config.toml
horizontal_flip = false
downsampling_factor = 4
encoder_fused_qkv = true
latent_channels = 32
decoder_widths = [32, 64, 128]
Rows from block 9 of the encoder of a small image VQ-VAE, named by matrix and row number. Rows with one number belong to one neuron. Each number is 128 + 24 x the weight over its row's rms, rounded and kept within 0 to 255. All counts start at 0. Numbers have three digits each. After the name is the row's rms in percent of the matrix's.
After each neuron's rows are labels from the 100 images, of 14976, where the neuron reaches its highest value: "strongest on" is what is common among them; "lies over" is the class under the peak. Only what is clearly more common there than usual is listed. The data: drawn human figures in many poses. In brackets: how many of the 100.
# fc1: MLP up (encoder.blocks.9.mlp.fc1.weight, 1280x320), inputs 80-159
# fc2: MLP down (encoder.blocks.9.mlp.fc2.weight, 320x1280, transposed), outputs 80-159

fc1.54 089:104138126092128125169128137153124108152139112119090112136166171105094085118152159145110166105120135104123132121127112145130156137113121082133100114151115101124163148137149115150129178085115160154160106102121150116112100144112128173143114150
fc2.54 087:155142100129117134122121151113122139091137135105127123129112131132122071095075162160116116127123123122119129146129074121154143164123131130130140143119153161087098114128105097122142112128121128106125154143090113145132123148108128107128167118
strongest on: pink top (29)
lies over: head (35)

fc1.530 102:179107138098144157154137117145105137095122145114194107116140115143086121141156136110090149090131126118118143130123114121129144149129138101174137132113097137135140109150114122064176146146123160133149121120138124131177099113151136132135113161
fc2.530 120:148142111142146104153141146138113104101138104126074101096120138132145083105134161139150129106093132129088143145129079124160084161120111093109126117124116097092104108078165118149115114156081104129102147141174124099147182119072129140098144121
strongest on: red trousers (26)
lies over: leg (47)

fc1.98 129:101107151110100144091105094152093087077136181090178164103144164141051146132183206147144130115145139095116131124128115135141148130136141110131137146132141140105125131134148155090179173148125135138169127112168100126123164085091140144154148128
fc2.98 153:130108133127117130101140120100159140156141113154119097138077140126132102095088133136180102122121133086119136129138146183122143054133120134167145134109170168107097119124146105139129108123127068129119159132107137134135127166138151102149141171
strongest on: yellow trousers (30)
lies over: leg (33)

fc1.699 117:151153112113113111165097124060117116051121159143126115106136134148127110152115138139142148120051146111123111176109112145129134134129170088112114115131147115101142096099127092129144117145143114105109118101169092150140179142140147136096106180
fc2.699 116:116141132133131127090202122215079147204118084125125097113158141125134122126133162122083112132182126127106111111149107110104141152124110161116141133113129112165100108125200158130138126085092147140126148132091207100135125125129136144131144071
strongest on: red trousers (50)
lies over: leg (45)

fc1.528 162:135143143131099127067127108056113141083142151092135134127111155136099116146154160141133170072090131123123108168124140151138149161142162108138113090151121130132142139099172101115131160141139110122151143149136095138127096138131135100130102141
fc2.528 186:101145133130162164084157124166130108167139080133137113154130151106141153118123106090096116142202120189132137106143123104126163172103109133142125135121149141138133125171116151121127136151129141130149125137094178150099083123163117110151171099
strongest on: yellow top (65); yellow trousers (45)
lies over: leg (34); torso (33)

fc1.161 139:142144138106101116103121147069118144134170141113110112129135139141104088086106146140157142110088118103123136158150087159158145134134119137114116140163112099122138185099100084130108136121128132140132107123085122119121112140125139100120145137
fc2.161 150:125113136136136147109119110104127121158122120131135153136123131135132159127121130121114142119164126082139102139106157176107160087123122143115133151089100205101136151138138095120136132115152133131147151127078147116113093125157113099155146171
strongest on: yellow top (35)
lies over: head (26)

fc1.19 095:132119122124093118129115133092100134110146121087133128101174144160110107108094138155129155122111137127116144193143104126153176145139145161165173152168138170145150137129111081139137190134212109130144101123148131165113109115133161134128109112
fc2.19 079:075158137105149148144122144145092093136130146119127117122111126112113121154161210122177128121104136143135138133141142117139072176092111087107101124110099081072088127101164151156100112139132120150129120121142141111120133159100094098115117175
strongest on: teal top (82)
lies over: torso (78)

fc1.763 105:143099122112168112171105113100099123111132100142183119083140120149098153119165120111102191107131079124111125142156114121128127136119153131127122118127113092135139118156136146121146157175134118156129111134143144126166146135127141139128137142
fc2.763 092:154170101124131140150123151051200113149123180143082083137107151091126107128163172138149111131106161173103129115132084117124105159115116114110105138130154131060090178125156131124110105141117130077148095116154108158084148135132134135095122148
strongest on: blue top (35); teal trousers (30)
lies over: torso (41)

fc1.750 111:121102169157128140126069129096094100091121152101178127111147096153080134134165153117120141137124123110137131159171111164174117149117140139123178134117122162134107126143143119104164149193137161150161134151113134086106144115116156100154128138
fc2.750 119:140122121121109095134092136090153116119135151125100120096106107141122114128105160175187132122057142086103127152121117144151138090154155129153151151155150132047124102092137110158109122162143082114134150124174111134131160090065135137099084142
strongest on: teal top (37)
lies over: torso (36)

fc1.594 137:156152147140124100067113135107137126130130125091136115130154113149100085127108135155123130142110164110109124162112106116107164133134180098145157107174195146123162108103138093127110148130179087123126144106125150163141139115125116136113102136
fc2.594 153:125123134137148103091127116117120120099127165130147102126151120147114104128162145166117157103139067124087154135152147121135131148153117137128160127140116117125073094126153177117139138143149137142128129169099170159151150109115119144133124126
strongest on: yellow top (60); yellow trousers (44)
lies over: torso (36); leg (29)

fc1.209 079:124138148129103145117157098159149138130109153121130177134155146169123154109143110113126133141181155132115073154085123145111118152161143077131101095129138096139110129135111175109140141131146119147133151106092109088125142107164109139127174103
fc2.209 061:131095114135134107104111136066121131127144131122167090100144112110081153158103174133150123120077124080147118108145154111143177095118115176134162130130138190109150128132105056133150136143122147117155115130166102138147110128117118101134076157
strongest on: pink top (30)
lies over: head (49)

fc1.617 130:127132158149100100070091104130117150057129187108143119119165093136065094149126157164168144132094111106138151145132133141154132112175145132139128105154109177131117111115139113110151159115190119116136141137157131162120135134109130096125126120
fc2.617 124:103130129112167160116164117139082094179146091121130135138092138113127136117134139055098132129165108113144114127154120164133157134082122138109141129083147123098162148150158112131139140115117107168151120143115159140141132169164136099149131113
strongest on: yellow top (51); yellow trousers (35)
lies over: leg (41); torso (34)

fc1.402 077:102117142157133118135132133124142132082143168142093108123110124161090102136191172174123130114105100129109122136173122130146150151141150069153141155129138160145139172141122077135106168117133142091132150152127099132074103113126107112113128110
fc2.402 054:094108131122103161161138133115077086153132090134135147144135120125137157117112147119100126143119120126128135108095137090129135180112127155141084103110120091119129111126154145109141105158144107150130106141128141143096115103126095155125108078
strongest on: yellow top (67); yellow trousers (29)
lies over: torso (43)

fc1.652 145:191123125145116144141116136097146139109140148092107083138129144141110153101105144162106091093117156135115096185123088119126160117134182127138170170143159203085132119130131109135142132119153098113130120103148097147164150102146134087122138163
fc2.652 161:103147120142123106129133124134103127092085159131141144102139120135108092171174162149141147124111129140095134130105120069108097181145139106109124096147114065159111119098122184109132122133127136139104123116148133100149188151068128164112136079
strongest on: blue top (56); blue trousers (31)
lies over: torso (51); leg (36)

fc1.477 096:108167119129113166144100123140129085093135166146107149090105143102103121145147117090111145092141119102145082146122150130115111122139136130104080090145155120131112145118118133151142128124143099134120129132132105125141118144141102149138133158
fc2.477 076:117104144127176098069157132155100134170100126151159135118157133139095125137142115108118127084165115096125123121138144096075132121134126129115179074123023091163137120117168191138134139136118148176118155130093217100152139137135123092147125147
strongest on: pink top (29)
lies over: head (27)

fc1.437 095:112104148160101105111161133147101162088103136099152124077119114159086106158124145153151141097137145110115119119118123148110144131156139131140132097139134091170118104097120122141135115132157129102116097153108108112135135115117168097119165129
fc2.437 115:145148113110123158137110108068178090090155099149120135161095122116153160120111088113146112142099143126140138102117155142158169069092114119138143185137178181118129146174122054130122124174092089116150147119137119160116109121145145155124101135
strongest on: yellow trousers (45); yellow top (34)
lies over: leg (30)

fc1.419 066:109146161144130107118157130129133161092133130156135129113121134169105112153138166195144120135104098121089169147129097114172142116140134035150134149118169094111135144146114112126133147121176150121108145165168079110083122126090107139136152134
fc2.419 041:121102104132119158131173103110108149132117110146157166133182099120154165127131111065097123133157112166132090104153122097132135173109100165094127139110113118166138092128137142096148146144126154155145094121145129148111143123137133186137149073
strongest on: teal top (49); teal trousers (31)
lies over: torso (33)

fc1.308 138:135145161102161176157145104112142136096143129132162133134134141138088141122184163110088147084169122123135104137121138186129127133137151129118139123105112139144106132125134093120159137120145081126148145127108154105142118130178128101156173183
fc2.308 164:178127117128093109176129123144081138132106147107124126090140119146077091117116166130115128093101128100095097142120106152101133108129139089127139127133150102140147110092117132130150122144104117112106115125141118095156168142112160147100141145
strongest on: purple top (28); purple trousers (27)
lies over: torso (28); leg (28)

fc1.180 160:149156101121102122186116124077129098065129159124125143085129123126093112124110127132154130126047141096120128154103123148122146114112162134114099125132174111097135103103136111145140105146162088118129114134187080153142167138111121139087095161
fc2.180 185:116121148119138124117203134196071133190103072135122116119192133127143168122113127094090131126200133137127125119136122095105123133120102166120139118097107128186108097099170191135136112095100132155111143128085205110146130093165123139136145067
strongest on: red trousers (45); red top (43)
lies over: leg (40); torso (31)

fc1.362 097:182123148164099124097116130116146131106115140070114127120156110134083107133117132178129127125122149155109124175108094115133148130177151092172159122164170167102115098135120110109150176118131119096136166133143121140099122124150143103130111114
fc2.362 093:120143102127108139156054123119097109081116123098119129119159164150164108136142109136110128125123109147132144125120103118158142126112126133122122136157157135167105129152091117102128126121109171066112092124163119136122140145112146165118144093
strongest on: yellow top (54); yellow trousers (39)
lies over: leg (33); torso (25)

fc1.20 097:081126168147112116093125106141106124059123138109144163077170116160069115137160153191159148123095111138150130141093121137152134129183148102136113109131120133115108093102165132110176154141136117138135142153152117144119103121136140082130127125
fc2.20 082:106106136133144127074151147133100113150148120097126148122078140142143152130103089072122150140151095125161117148145126130141128088107163161115153122072165155143158116138135117155089143117163134136125146149130135152152146134141116117153136076
strongest on: yellow trousers (46); yellow top (45)
lies over: leg (48); torso (34)

fc1.540 141:114113163130143125121100132135122115128151098084161120102154146145105161093155141117095160099149090149139159185177131152140145132140165144144153121140133180154131113155140118114160182198124123123134161163107141136112101123171143076143115128
fc2.540 179:119147097159115117165104137065099100075131158140122140097124116106113122178148172145167124110060124113134120121152119096104137139103144104114144139138151083084128133076105132146108124159122126132139079150180093116125178112047136132102107120
strongest on: teal top (28); white top (28)
lies over: torso (37)

fc1.680 081:137131185139113143143144150120125123135163158116109088096156119160089105081133165124112150105125134117131121167132086161164131131138160058162149146132085139119115097150137137121169184136089166158167139109119122143121120131140142146144135152
fc2.680 098:164116092145147094156099134104162131073084119106136132086100153166172107131136069118111162126101110150119131159101129097126088141142148142126147117128131148141135151110122118115135132133157130090088106136143119107133139156126142155106147132
strongest on: white top (51)
lies over: torso (48); head (30)

fc1.285 158:117166145119135122141113111097127145132152189096099116095107071152093108123149143131125154143121111132102134165141122131135126120150166117142136112134139104145125117125121121096142129179092139135142148115127111133091139126105149144113151100
fc2.285 173:166116147119134130117127132124148132140137104106115092142139131147121123100136097142070130129149135141115129141125107148172162136155121123183167167151132191151145128183133110115154136125140136066140126120091166154086074092205136132135134149
strongest on: white top (48)
lies over: torso (44)

fc1.312 154:172108158163098109081140151106101140134144110089133115091130124175086100093084148182140134120105124122139135189105113136139145136164178126161123105127136128118151092103148090110141129119136111118115135135079121130121087158119140117110130133
fc2.312 251:125115131138138156121078107103082095076103122147162152134162156118117180145112071115098130143128119124163143113139162132104152087115123181116142137108167158161162125140081106103152137139166130133157107153148112144152098116163117106154110100
strongest on: yellow trousers (36)
lies over: torso (26)

fc1.256 087:131120126107123115182096102081124110165152146124158102111111089158078118117122106120096176088132104099115085169150143120113124141131165138088082110140134102123135115135118138098129156149131142155104114163099123142154150147147152137141136155
fc2.256 085:167128103131125107181111144079183122114118155128088052121127182124135116157173151145122128092086150159093144115117070142148121129125127125136160158130160160123098146127135107113158107154115117056145118123156099137083109113119147115097134154
strongest on: blue top (32)
lies over: torso (29)